From a checkpoint of a small CTC audio transcriber: waveform 16khz input, width 192.
Rows from block 5 of a small CTC audio transcriber, named by matrix and row number. Rows with one number within an expert belong to one neuron, the router's apart. Each number is 128 + 32 x the weight over its row's rms, rounded and kept within 0 to 255. All counts start at 0. Numbers have three digits each.
Before each expert's rows are labels from the 100 clips, of 14976, where the router gives the expert most weight on average: "strongest on" is what is common among them. Only what is clearly more common there than usual is listed. The data: strings of digits, spoken by a formant synthesiser in many voices. In brackets: how many of the 100, against the usual share in percent.
# router: router (model.blocks.5.mlp.router.weight, 32x192, trained with AdamW), inputs 0-63
# gate: expert gate (model.blocks.5.mlp.gate, 32x96x192), inputs 0-63
# up: expert up (model.blocks.5.mlp.up, 32x96x192), inputs 0-63
# down: expert down (model.blocks.5.mlp.down, 32x192x96, transposed), outputs 0-63

# expert 6
strongest on: number of digits: 1 (98 vs 20.2); first digit: four (33 vs 10.2); last digit: four (32 vs 9.7); muffled (low-pass) (30 vs 12.2)
router.6:111124153090110175076082124123103146149144130165124090140191101110131138164084150124066144159083101093181190157117106134102123095106122154115131128135152185122131077098149144117105092127090113
gate.0:106158114113165130113162169141126092110100167145133138121124142075113070106136077139125171092080146119164166145091064099109128169152138149159162128096186079118138140123145177192156161165167096
up.0:150077123107082149157114129147169113148188098149145112113155135156075193126142163146134119147180136123092087091128165121167145134095144136100083154177141161121103108148109067083104138157117150
down.0:148113134132170115082174071092134154117083089109119156091095107142125141099207187169102147075141144149135127160109168092102157124136144103139135127162134100113135042132140177086128099148111149
gate.1:104140147150163103116124188118142108112155147063162107135046198168153080117148128060122118163146125120131107080141150140140106134105040075115130118064137070122108137097157066153088146163169107
up.1:120072141125088162132118122157120145190151170171136137146126198193135152135159130137146188135116120119066096074152103108130121126120051109095153165113120122170068127181010078124089123118146127
down.1:074162114108113090146101109082113087123109118179085164133064123128116060117132087166151113052111135152143111163158131132107168084158132063152088106118106097149185119195133148129181100068119153
gate.2:138106164118156078167083096093126105132117127114159136113160115122127136100134136158111097121126162186099138189158095102088108127083120208123115122125123138150135119156185126104100121175142099
up.2:145145126125177121108102102090147111153134126130133155127122112099144126080184150137085165098132156173114132168136119152083115127129117233179099132109127147158110085190142117150119131132058063
down.2:115098159144057094111138144171113129112175118127137113130135140155098124178136129128092189139116161155157099109150130106171145175171122122148090142120133129079105152093139111107133115208195150
gate.3:156124072140069087172126107161130131074131156171140073140145155106150097171113120076138159138092130102130112139116133082170114152172134139084185184135155132128133167086135137125131098142205154
up.3:150126063132046086141101132155116150116112135206123064127160154120160081165111105086128153149106139090124116145091127068149137147131100182127166144139151130126159173087126153107155118111184136
down.3:172075192161140140158105209150111100159141155122131117056114158118100116140124133118138110159164119105075125143142130168152129131132121141147111176090147096123175143152106126157203163140117145
gate.4:073134103132164105178117117070147106152181144108170106154136123186133164100163099138118122133133135148106148168167131136116108099081113153077121147059142105134140170125193205074149125187139138
up.4:175111139154147178165137158210111089078048126123143136069136152098064111103120137117106118162109193134149135060163088126153129160122101066095111186102139096100138169133099199108156150167181113
down.4:070111131104117145140154119113104109125146181127136059157120104168193125123129153069119137135112125149101187138097093196105117071146106121136152143155129179175159126154135111132103102105092090
gate.5:089176089097117167128160130131141151133137159147104159110131105099143098123148156128122168137092079137165168192114180130105124082189181139123155097128170108106089108151129156192136151139078132
up.5:173108166165113074103100163118083112118138069131167058107151173142131142157137109128128121148168127090080081098117075124133149161057065127126117139120128120173144152124096120092124130134153129
down.5:077142105096095097126124109124174147104062138143091106067155095150099105097134154104131112123106113146143184150117174078172092152148179175129074129129161111108086103189091147112158124126121141
gate.6:118165128131102160065131138098192087123154155129089145119129122123140095135182087125150157095085173148165152060164075093104118100146168155128138126120136190121147139176131146169096106139105113
up.6:113143130142130168059128141116173107054161132129107136140077107128141038124193101153155121101139142144131170100149083117126101083131153126120156135137165138085142154175130115187106134120096091
down.6:165088078155141186109175092093216086120189151097170114139134167117180134080136138111136096184114098134086093082092103125130099132142137123156165150169120147207117126118142100131077140113117112
gate.7:097160140171144131054157112101135098111133070142093142106147114168106160101142138156088111055076165110151105084147152176113103123094137190134105128108162116152112062151185107176177115141099105
up.7:126123127111103105142127149131130157167141163110169088118111175119133123153103097060191107164153098122078128116150119101157164140168100096097105121171061153197130166136096126083089154146142126
down.7:161135108154091088143110138167117136104118118102079164121150180076138085091159100125153122115143160104162110112127087147070218138094109104157121167142136143076142131075146158171098174154146177
gate.8:109110134120099113118151179142133128122151114121095114072087111131085113094145103147188146126163162168094076080167102091144159155074212119112124179140145112128148148128067127112170159161136160
up.8:094148124122146148093146147120083156124145103101140236088089147078102124180123147180142161101161156138139117092116146167123118113131186112171167109164161135110121106149106142194141163121095067
down.8:167078160115129122100083151142101113120121122128123098087100144145116119177113105123091086159118083081078089127082158105239081132137116097093152113129179099096124200093133114109133112128173127
gate.9:148116105070152161092120142126201092172099143097166135149105131096178071127153112108161127109121084133087105129117108163104060132184076128171160130178106101178087121100197067141120169145119125
up.9:093143118092155137096146122086191167190105129081183136150156116122139134179122094123124160127118080071138134132179121157129099104143071151082139092111068155190114102118143111138095138137121152
down.9:142145154115113159104164111144141147149142090120104139137195118154086170146175172141117131081136140144110156110160144069164143126065183099107139149152126169131099114111109142130153131186139113
gate.10:131129142141158097149108106163123141105171084074187114178080124110150149177164101136176089118163116137138150062146158157142117130099142068103128184092152072124128139116114115101108111166167149
up.10:132109127107115109158065093149134140089149155143141138153168174091219105165129058076103153175094078149112163120098145113136093109141083152153196158080167146188153162118097128150074129115168144
down.10:142150098081135157144156140098186100160097082203120131165127142117183066122158134130166187101138151118077077072178113133108140139147125194087138094153093176159117114164105081122158145127143115
gate.11:092151112123128125116141153128233126070174124152159113088104118114156073144204117137216132136114070039123113104138155093128170087130191171105163119152158121166133077142214099111080145157178169
up.11:140134173105122131163149098131046102134077175129101128170158162126130164127124119099112118145116204173103128154116072180180064182061080078168114123123123133157135177137076143150156128104141085
down.11:060142107122153108133148099121201180083106126151122080119125055130206146099107114157106165112153167181140099167106104060116087139125124129139133100124105105137159126119124165169159143082114140
gate.12:123175165157193090179068160115168185140122153142120087122087117155132111104165113070129151110152115107141107158092135126092101115142087115089094165122145079115112092131123133080153103118147190
up.12:175061086079150128150123119133127152117147175185052136167098140143113112137155102122122144137112086133147127088116166103069172136206122128116128097132121072134130109076105155131108151124159168
down.12:086119042064117177122168161082151181160147092110136090142192158208154124136129138125124153103113107111079182127101151081089091068082134112127105122133127135162063161111121151145146174117140133
gate.13:127102131146095136128136172177089155083196115162108169158147111074150132131097173212123173078130103120062117141097115090110145106178140096161135215145144137067094112112099134143119121084151149
up.13:125103139138108144118149175168084176088169105184107164149149089069146142118108180221111177078126130124068131147079121109111152125181135088167153217158136134054081123107095146153119128097137146
down.13:151146114170116136106123138084155117102158104183115082119138109122113087144145120194164095136113129167149127190120086099081146122128138179149117112174123121140165132133109125149115177171095116
gate.14:089112111167141187103079154162086106110210127141176121138196105196068135117137125125125103136117098134129139101149155112071097121119069125145121112090113089133108078116146074075094102172128108
up.14:101134133118139160053111154147086143095188111124146115152197096135058143154111128122126093088097117158172129113198154104095071128149102125151126064124163087150106084135162098096156076154110131
down.14:139111166147110120142137136131135162181072120158136107138187087135116175186171131120118172118139191138120160100100084060180142136082123057193147173102118090066132100082061177081107131098094094

# expert 9
strongest on: number of digits: 1 (98 vs 20.2); "nine" (89 vs 26.4); last digit: nine (89 vs 10); first digit: nine (88 vs 10)
router.9:141144141102128172082087120142074098136154171187132124122203149124121090130087154100071126169072126129159174137122091146108124068116112152129143132111159174129151114129171126166095090124081099
gate.0:128158144152102105087134096075102136072080093045159153120097106171168148149177130148112141104185152145175115087110131067164124147128121059100144119140138125174131108130089168138158172100157155
up.0:124130101156132175033136097073092122052132136110147137126122127152193107184165079118078143150125134167178189036148132120135125079072123122145165102138166138200152107138148180100146127136142142
down.0:159083144158142119124172084090094111137150142094068159117174116094110123172148147170036104121168100127151085085100135144123171085155126077145119099103155080133153108079128151136161117123113136
gate.1:133104086126188116131152148167164160087120117117140176123142137223104134103146110131175123107114156155129087085183123128176104134157153091065098143104056089116108200159134141107160144172170140
up.1:145152158117136137124153146115167102048145129117150047122112144165107070138099088174139155123120177205059126152141081082140092165097121140136127142125149114158176139184124151133126146132081139
down.1:093116168139133121168202131098179146117110109127115119045098140151112104127131123145111100178171083091102028131091170155138092162200102133119160121083152084183136166104141156109094134123124162
gate.2:108119152135118062131119164137121181111129066117093113080115126139100146148124163102133205126136114199129172103149151144195130149154118091123066204121113067046135167143097147172140112177174189
up.2:130122107085127158047134052093127141117114162142129129146100074071163100133081140169153140147155140067138162127113164072135151102111166147159152134164190203131170111183159171144165149118031109
down.2:055105088135150170152119087146123140048158106124156150145085167098144123155086096187107148117117087098197113169122179135093075116130145141128143088139172129143136097137149111142109109136128137
gate.3:148137139121147075158189147114155122142092078083155175129084098106121156139135168202131076092165169174147088119117159183133129194105141119212095127136105098091136061121115125114157131156168166
up.3:080114094129151184096122135128097108156145135167133081064154072086149086125119103211127037123126103088107166145169098134081162135107123192134121118112172147088145130125144084089049100178160194
down.3:105169160155146169099112110084153180160058102132113135102128086165129160118047175187121127082084141087152116169150112082135100122171112135123142121124127062076187115064061106134191108164123105
gate.4:092178112110164148099135157122153153126137090121169126125114123101108136120153098155132165112154164183116114108138120117166135158078198137122104052145124144153145074149113126084130184167164126
up.4:177131162118025111152134173164129093159191160141120080109096171120132101092081148123154091138115134175085112077153148139135149116137124125122137167168111163114094159075148044186088120105118156
down.4:113122135135121089159140125119158079117164122154156127113121137123153117101131142174144155095154132115107139111140187143077190077101139137158116122160086137156053080129164180195073099161151189
gate.5:176137135149138097098154169096128168109103101051167131099097112123156125137157110181159168141177173141136089150121151151165140139099108096155085121180083083148103106140078165160171152173100118
up.5:124161139082113177110100118107079146191133149175111141134175127125136080161096133123141117181065132070136160152118099155163140111143184200162135055102133139157139140102132103120101124184128145
down.5:123151132181162129144114173164123166178076100147146133105107102131111118163094116117101197096110165134145144153140119119165071125097145093152109136165086115033107084122055136155164116117133146
gate.6:165129140150090085146150164142142157142074095124124152122095121119145170127132119170145195091121145188098080135124178095132145155176113073144111158157110059061088114091088117126138160130199172
up.6:105119113120141156122095099130127121081157136132129121110143146142110110115170131098086110154126122115128151088158104138094141113135151184151115083052148216191167140177165131177093115139081090
down.6:125155162165123171153179122145135158196079097080091149126118164172137101181094175074096123115148111130141086149114128105105108174137089105139181091133040085139173088114086143106197142191141146
gate.7:115140142133119116171171126077137129185084118153163074083134121125143161111125159125120117103137107088109090184151190133185133176184117109163163172154131108121112145124110111115146107155085169
up.7:130114118144139124169148136168138167093119162112093094139155152143158092112144151134146105165087123050030175135152149120164139101183140144129066118083128119082168231145100092133066130146138141
down.7:112152149155157156075173097128149094147107137063155158112126104099108102127128132140125139108204143119159114097144167097159143104121102061081119079117084127119145095160091086203102080144122071
gate.8:114166125126176055146155138116172132111116078067110103127105131141128143057133129206161172120175108183132107163138158165097149110092088125110105128111128108178145098147109067121159145167105181
up.8:186103179140128109144119091132094118149136125122139123083155123172082126105124140104123139131106092175108128125154176134101118152170164114086127135149106055105105144138129114170198050133127117
down.8:153077166075086165096113151086083111137126148143104129138156136132130108123116128061167098137170134121122161043080117149106135152072138061130138162180106167180091154158109068116089195086143083
gate.9:164127185106136132114157118110149118149094128145117126066115167085102054089149135151162119135160119158112090150124140118121146085110164160099061117137113104140082132069128222069153134075148099
up.9:073130128158129134087135186142174144190071098107096150108147100119112182117164138161177165099174111096160153143169165136101140147128125108152065109041046097071129170110142168149161110117077116
down.9:147123064088086087100075178110069137099169139174112104115176067113105166125102145111154135086127130117157126125084082123125033089121146140126129162126164151121134138086135120118062173075140148
gate.10:134145142147145129129158115112131154143091109048147167133039119151164165149183174166168147094188140133136084070102130105150130151068080074143084096194080078169103097085079192119160154127108150
up.10:130126193098117079108099163066168129101094151155126153158161126084147133144101133075147164164124098087157095104106081166086077136111139124144110088147086093130101109083100144095083128148135040
down.10:117136107103120161139101117158165123037140133128147089159158163138072185145055114139120144153101108153139156086191101147142070136129098118136129168124189134132133136148187098133076115117125148
gate.11:130136153129153107169184136116136154090126070049152161145070107094134145126178123164200115121206183144136093108142146121155121146054176125103109136143095150142149124154112117171175145138148158
up.11:148110114123174167115168150074095172140167145143123193121117092188133129141123114096104114133151131119152211111147112134084173125142200151155164106120088172141124076123114161064112171163100126
down.11:113154132146130164127141109152160189155080112166067164140138109176142125146114149183112191126107114101164126185101134102126105095157130133141217132111157091096119153070058166131162137140146092
gate.12:133185108122153126159138140153194126087108094085126156143093115072118127091205131145181127118165138129105066130134108142111163163119155104126130071141139107128122061114124146116133172093134191
up.12:141116117106173155094131108096191151118143110104115109109136142101054130085192073142116088148159089072127152149161206105111154142134154143132093139130149182210156139146126136116102158172072130
down.12:093159126127136195165150143163192167154067140102112127117135127132103116185128101103182101139099137122137116151130107071188099170143212132160211120117095140093159166104091160075118214177118123
gate.13:110119158168099126084136173130165135127112064092151106049111129102075153112170151129182138100187162131140122174168147097128174102128146175171122182155061106156143106137073182138130163097085079
up.13:125094115080155058205145078097139103121122141077073159143119140156197091145153112137103134162102114093221177120145097098122140123030158141110130116117100092128117130177084111099174148096170119
down.13:096188091119104125168120100141125130095131135123090095151164169094127117169107108159098134156151101110147099117074118060118097159147132091150143174126203141149103158103162197122111121138123100
gate.14:104152105141120101155167138149123144088109094094119142157077079129101148104164125169177081078163157132140099154152130106162159167096154083159176122145081104092087140119081137113191153080157180
up.14:128103142151123089158144148107121117184107101148172101048105141132158152125102144121100149132121124136099140099167116166154145150129084131145061147145112090089090111110096144067114122098169146
down.14:190111136118148144100127097090093078138187145119107181120125120107105107060194161150114125155158130161093097067171115123074146097102121105142152077066116170163125086173148122128097177094068058

# expert 22
strongest on: "five" (62 vs 26); "six" (55 vs 26.1); last digit: five (45 vs 9.7); number of digits: 3 (43 vs 20.3)
router.22:129134139098131154058089108140101093149132160166103110110181112119113102127058157091085121200088150108178161135141090153109107085080122125145132099145167169127163113135155154166109083088072095
gate.0:153083139122148103176139127152157141134126142077130179162078116119143066136134081125216064149154106118109127105115160082167157196184202112137132066115093062134154175102105149118148163193143148
up.0:081148176147115181090138175137121134177146093180111135116169159138125194096122177177110171112124167125125123142138133139099123115097140150115184183153123150122129071103116096129143118139091116
down.0:189100154082116120066133098115142117144104207197111124149133150169174054141119092093098165146115122148077111118073123134145133106147147128099155109112162115155156150134159083117118070078132078
gate.1:070202111120101089080152139097125089156156125146083097164152089107144145074128154176171101132103145102169134124180144159109147128098147165116097169125101158162090110206120050134078128144098096
up.1:102175107140086157134092098179156124116129144245127052169182099118117110117080136098089157129096131129152179104089126130123115090117071138102149126059169125170117112153107061095089085129140089
down.1:138177144182125113140122167145120109119099091105161167086150113068105135129098100133117115077128159124177159174195102112143141187097172089138092166093075086119184113063052155131145149180134166
gate.2:164145114117104093196126149206143140086133134101143124203078113127140120153114105132144079151169104154115118079115121160145104143194074120062126116135159081161137103140097088126145102111162159
up.2:169120155135131176062103148039105096157166160125138100085172128158152167086153156152082114108055160123137103111163100101145167114103117130133044134158120163131167174161119161197119143066139125
down.2:068157145137158162118125142125148119099146089134060135127125139126144179124111135188052174117183136096124125126139128108120116097113115086163072136105141093089081117094105188151125101083118136
gate.3:089131114131205115161140131090156150116136086156108108105119168148145161095147129154151138124158097121030110105124186107138157157159176152085134128162126119157115153148118159084085165111196124
up.3:146099131125087135161145129133108080142128115090148117098157145110120179109144122090124044172059154149134147107144112153107141131139190177129045161155120123165083144117050098052097090157125147
down.3:130132089124089132119116116132141162118174097149145133090113114131100132109185154137146065148110085087114082097129145125144089063092104155140089130194126174111011176110121137110090154089088118
gate.4:184116129096163064136125130130119123118138130107158131136108123168085127095117106065154119129115143102105090133150106116189185188130132054208110115125085101144137121052113123101160140159128164
up.4:125145160183095122167156156150148200098133104086137146070101162161138158139124139163120165080183106209093107118125137134162139125126116130078113166148096075071156172158096173112142152098196099
down.4:162149182156096139112157162072079091160100158139152143098178130153086148143119179142150108144147149119117077089169096116172148126123096141163158124074088134138099157090103170120129117111149131
gate.5:084098159147147076133136108123133129108140099149159138125109153235101159123186119128159117118136086103112106119102129053185116148152185159072111148104096152070087145147127162150120123152153072
up.5:143107110109143180079087179160101157179152151083136164133092117126108135081115168180200139152175169106091113065131191142120153121104118130109204070162107114157146128137173160160106176101152167
down.5:124152161129122118109131160129167090172079150099115156109098190138100097133108102152128144163074148150157090138152185171162105174113124080088158134157140104137158145145098086130171106117172169
gate.6:064136128164109090162152187149158173152150096084102147122105131165162140136142093145167126105162100129104112089135156137158127201152136096138112198101158118132096143083110162137170169148156156
up.6:125111141117072111141087111170155188179133149070126118128080147188183153107175136105186127140135067120097150064144187107135115176174157113098129163103092135140130155084130105118129161189119166
down.6:075096182049165176169151138130081113169132156105194166115062169149156124129101098095119165138130129138090113095126136137178122120098159117144159141093119168146109160146103079122141154146160127
gate.7:165070118149111155134117117109137164105150121158153117165131173128147108153166177119148101152124087078104083156097125099172226161170161145095156142172147178082107183047152138148142147112148163
up.7:131071125119130164152131133105153162081130115169126154131117150136142105154171179142168086158139092086082066133063138115194181177162179150113170128180170150097119161056160166118124146113167138
down.7:155150134078084067168094139115096089137133146064100160180059135072127113109131160139143149101147164148135163067200151171117108092126184089136096082121053131140107176141145087142123158092134146
gate.8:139096182108114095141117196167131101128155137102125112158113202159113104152118108116145098187135143167092077096140135114115109177109150104113073157122093121204132199122064101063194130201142114
up.8:102143091140153118133127120060113224118133059095120160120125073107132175146151146143160132041192155132142116118097145158168108145119159126104104108121105092053137096111151160137105152162122202
down.8:101120150114104076125123157092147168121147136153118104082149140152162140049213096136197131188078089128114094099158159101157151087119131182087163156167143077168073183101128062145092128136119113
gate.9:116100099135127083112105183137119173159125109121138108139121139083094155106122146117198149117122103075114115120121181112186157149187168115136160174150063140119104149053165138115169172150139165
up.9:041128146069071097125148153156165130144118159129085192099077143139077087159141088178160130118165140111159113099143155073139149154121170175130156182124117121098139107134073148174099137130152098
down.9:129106112041129129086121082092152167125156144113069134105081089155146120146153142123098187112121092123119122067093158169123110094191166136108121092069163137106115155144165140141090144099066141
gate.10:160088171129073086164138124086153113104152105128110144151121150184144166081084140141175093158173147109139068094138194080099109155140130132126132212126118105105098178160126084149112163145140061
up.10:107119148144165081163120112155222089102151139087084176134113108107140133174212105174180049096115104137159108118156188091116100141154114101130112119088140076118140108149103113167161118204095101
down.10:129171189123131163120107086152157170168064118183095105070174122127160118170118098173144146149130145133147108120107083090111155077126149100122147092180148104060153192079082134086106165123127102
gate.11:142124161157133111139122183106157161152107118128096135081112137092106143125138077171125121147116154094107129098142152116122135156141154114054050209128136067104121158208098096109179123129142110
up.11:170108101114116158122134096162193145183183123107136152173099109115129168096164166096125076154227099124134088112132217134107117169170135143126129099071120125130108173119212117172120149147090171
down.11:160062125039094159130138120147110174126130153172093074102121131186117124077140142140125161170150106114104162092120191172136093087149113137125148140153137169183130126179135102104190128132101070
gate.12:057119172109059117110125099144134141156134102139063147091148139149130133099096176147142127122102178166141138137129169133116101122155121170157060158079094068135126127178135118164139150165117108
up.12:132110124124085141094088100144124099137143096096139124185105118131104160137143132133156111113167165154147155071138180154087107118074136123124040126135046092151132159178090160217165152115073041
down.12:133153152120183142203117169141109165124158106084137186089122154115073149130139082115135181121107153189162129143113158192146125123086129104134121135105103092113194118126110103162158150125117127
gate.13:051143155133175042169132094058105122093110096143091141112128160164163115120133104137102099143137056153132131137125154151162129141096173166096102110167169083172124157159139153126182112108114151
up.13:138111119123143085143133082122115113134147134110121086160105160129102138062143150133202062109120104101089156121190145069123130134128092123160074149104071120190106161175145077105127148138155099
down.13:194055159109114105104104139153105163124130201166112135118124097126094123162169157117118135104142119105047187067091141148169119073166167128155128083093130102074120165165141179138118122125124097
gate.14:160100115139111097123120168124106139123158112092121132078127165126073129090143101144153067087179135092130060138148140092175144162118161170170099161124110066092142164181088141093157204145170144
up.14:152106101094098189115122078144188130139158150128174075198185111197096099090084105132104095112138051133111102170090156145076134104147080145126186098153168174136111109148205055065085157073114074
down.14:121127126145151157122119152159140137184128104082199147133127141130135187168050147071093112158155158113102083126095121125201063182133086090161184160125109160112130134078113152085133142149144144

# expert 12
strongest on: "seven" (96 vs 25.8); "two" (84 vs 27.3); first digit: seven (50 vs 10); last digit: seven (35 vs 9.7)
router.12:127125088117095116174126110118175095150121104166141096145218075105065181103061178146121158175112124086142200156162083140120154127085113142099063044099070125101149094112174117177071126152072083
gate.0:120123137145132149107136192082079170119158112178141072146138196140153162123129093153174197135185099074085101101112140087129127116147075108097165144072136088093122157118142154124103113124162139
up.0:122129162119196076109109090107169101146101099056118205119109171063091127148125129123125108111149189178154133183126117174096102146083170120117131085166113186176112064172129161124115138111093151
down.0:090122144125185200131116143134114140089148094033068191077124106100098147080112157205093098130214137133122095126156143122173170150105142082127107114143076105102118123193166119134114182114100115
gate.1:109135113126144112126166097076173122146102158145133102161114198087137132195105101090097152143179113096089123149119123086152126115139134154109053099146096136181138056142103147096180074084120175
up.1:114118087087123125121112123085147146104135087113142159097090180134129093153120130116106148111092145118146113156109102108139091050167123190153165110113163121149164128150147128149131140119145107
down.1:149124152147126131126156203145105123141148086103163094113151153095095167088133199162198074119159161107092123109143146134127119170098168082122095112116094105155111123158100157145107096102132114
gate.2:138094113179165150185125068152126179112125162130101161079142088122088090154153101100120082117147131191137167118107176090056120145197090140137088158138155120129126143125127071117131162168103152
up.2:124157125174134143169119136115113121138104116145069117100162157145157158186153129101133157194175108156141148088132143081116089106083071124105123158085094169150146132126134138138108102142163151
down.2:147108126148098133100082144137081107111112127163139136195142046119131114201104184156130130095125174137132134146089061206145121126140092143190119158076177084107137163117121106135114141144162080
gate.3:177112116137068142162081113096141192095100146152122103155121185158199106118093115136056124160104140087102095134128160134153113120168104092130137147165146107121135150100113065096106129103133123
up.3:063132102112129129093153115093157083125105103159093150127159162098116036095105131089110150129162158163117114148157110123123110124068222164134161101126148203170155094160133143131152074141161129
down.3:118189108197165134146110144103121141134118112087141170112138110061155163132134100111132114125195159143159121170139142176138161164027113089114106085135108153162149054073104136122143103135125184
gate.4:095145137139132126135120176090167128127168099100170109094116125154133144071134209148084106131132166117094078115140101181156114137106183145197184166114117178136144106146111119128116159121177102
up.4:181109112113131103141116041144122114118080156181111125163139135127120082151138052102153147151106110094128167158126107061121169117179106152107091135130157114112131178125118152094154074135095153
down.4:172126116158140158149120117150152172200109088129139162162124095103124203113096171206172155113156129084124106099128068152100116182111112104185133135105053132104085126143092157157110132082072088
gate.5:139089115154103171130108134194128140149146115083119126129059142144168144135138102107143154111186111121116064083113176154156117116124076057135095118162123027133155116094077108112157126124149145
up.5:108107177147066152116145089162136069161156168050097119128108170107127110140185115138162119190186108142108110044112179162162173135098099104089075168130161135171146189158153089144100103104112124
down.5:133141095121113092176157100113137172118103100166088152135088083121149077122118138104086114109124116163150118126141134092114106101164133204192090100172165106114135131170104151151135129120135131
gate.6:129105090123152132168177145181199148078163088128117138117089181077178116133137085097110134102096098147149109198088178122132139106181113150115140177107233167114161139168179120083123146129153139
up.6:147155096148134124138150157191097138119169107113120152110120132106129123071110140162059186108105145150140111160145174175125161096161132110052123169119171116130150106162165081123136154097116123
down.6:104122138092178099108160096117127162110104158083103123147081123110158142136142078142132194144134109187162151062126130099084088136149109106078172092076166135127148179123163187141147166129099132
gate.7:083100116095156100122150128100107187131136148135121177095082116136097104113130176141095166071126151177106102176149117123167158066203150147121115066098138119069174144111147173107204146133154146
up.7:171127192177128120143101055099132136129084102124129111082153129171180151135153115138125139144224124075123139095139153131103155198084136059113088147108112101148121135110023124114105082138130129
down.7:100165132154154127160209101124134121141105096149163137129120114083155172109057201159135124112142148144142112116128137143069157134140111109111176124138124151168082076102106150166118109109076115
gate.8:136081130100131144109126094150095172141101158165138185168050118132140081203113073088196119129141103121116067155080139092166095133129153138126144146140143097118134153137076131115181116167147097
up.8:088137116121159138108108135114116155126141140174180109111144143154135105086127108122123153074155129150140107126099061081092164091107093182112166052075138178143126059131130127126112069130160115
down.8:100216085145145094146101169055164139158117150143167142134175145165171162112069128128123102127092122117135085140139080119086117153099135154114137150165153111137120073084071115107083102158115124
gate.9:137158140137142107132104099110072135110160182168192131171102150103125119166085093075114070102098120078122150119143067089114147173135126157149195131093155220156130076098179114174115127173135167
up.9:172136093152097075091115115062117113118195169131190134152125131139173088112142108092154099108117020106101073083125103052154181073126068173099155113136117157186106089140147092153121084121143138
down.9:124074159136133124115130135129100106164118189136110181147137143149092122153118124149121180118154151112109113070115122112129154140179143197119144139091138085055077139117095103161107156170126120
gate.10:183147116132094167099093133133128083097133132138088088130167090154168128079106172141154107182127166144183125127112130160169135113105160132109138124087128107147134095160102109089129143153143126
up.10:110159158121191130129136199128144178123124120095132205051065154098083147149092105138165148085119143165109112124157105117174087140105142098113150145094131063104139142079093146192182175154192173
down.10:115081168135083130142148166103107105136168117147176071103158173140123140122147120124182107178144143146084120144167120104164184134148137169138123165096122137162146130141167137092101121151140122
gate.11:191104120134070129122121157154134159122103094160129165091093095123110148079131146145123185102134183135082094131133178098159112117107086123125071151136110094112136053105093099195188130183126095
up.11:156134139126079149095141154123111180137090103155125138065118103125118158080129128141115155078130153138117105136122154153169090105105082095136121163095102133094122068099119063206154093168177094
down.11:078181112193135095112154103084129138122095118123076194161066094107122089100126167193137119070136133141162069089187171184088179096092112083088107106183108102136108095099143136171154155152073160
gate.12:148141155135126185079153067124115094103103153129082044130111140161124133125159084157155129152153133082106092102110180130195121182151194097159137146077114107115143184150051127066109098120164097
up.12:134133128140103148075140064102109106165079125099098066148151120074107070079133111159139113119148159159125072156137098166144191136121183108130137150094179102174160136103078128125144079097158072
down.12:127141163122163162135148130200113132161145165081084191098085120061070130124114071127161152135142155095122143068158166155107133147130159089128133156084111110112157165091108132161115210118160157
gate.13:141094065151123161089150114141111130134215106141174128191118129153149125150156132168098192126187079087122087117082128126130117120144022141186132113125126121130147172122162103112113135115169131
up.13:195106170137148147107098080140170133192059086083079166096147108140154160138127167098168110111144160116108152083152122135163128108106190136095113125126069148132121041127044090151110103141092084
down.13:113148132132142124142124196156069190131155110084202144168141103123057219168097114089093117122117123160131186090145124073150106150123099085130147158139124187102129123144133131067161193115115116
gate.14:084104132178185128138141144138163128115134140109121099153093100178126119147169160149121153180077086164082099146127126168218156151078147118054117118156096079099133129106089116148114138107183118
up.14:132105086108102187102136079105124142138173134172135145136147137085137138133135075097204156061143142114158122112130100099104170174151151137182082125112121105116154132100162159122161136226071110
down.14:159056130148127138113095151175110170143161153164105134127118123115112137120083142133164110103165106094150098114142127122133114130156080110153078130103121154117117170145171121131097143170153115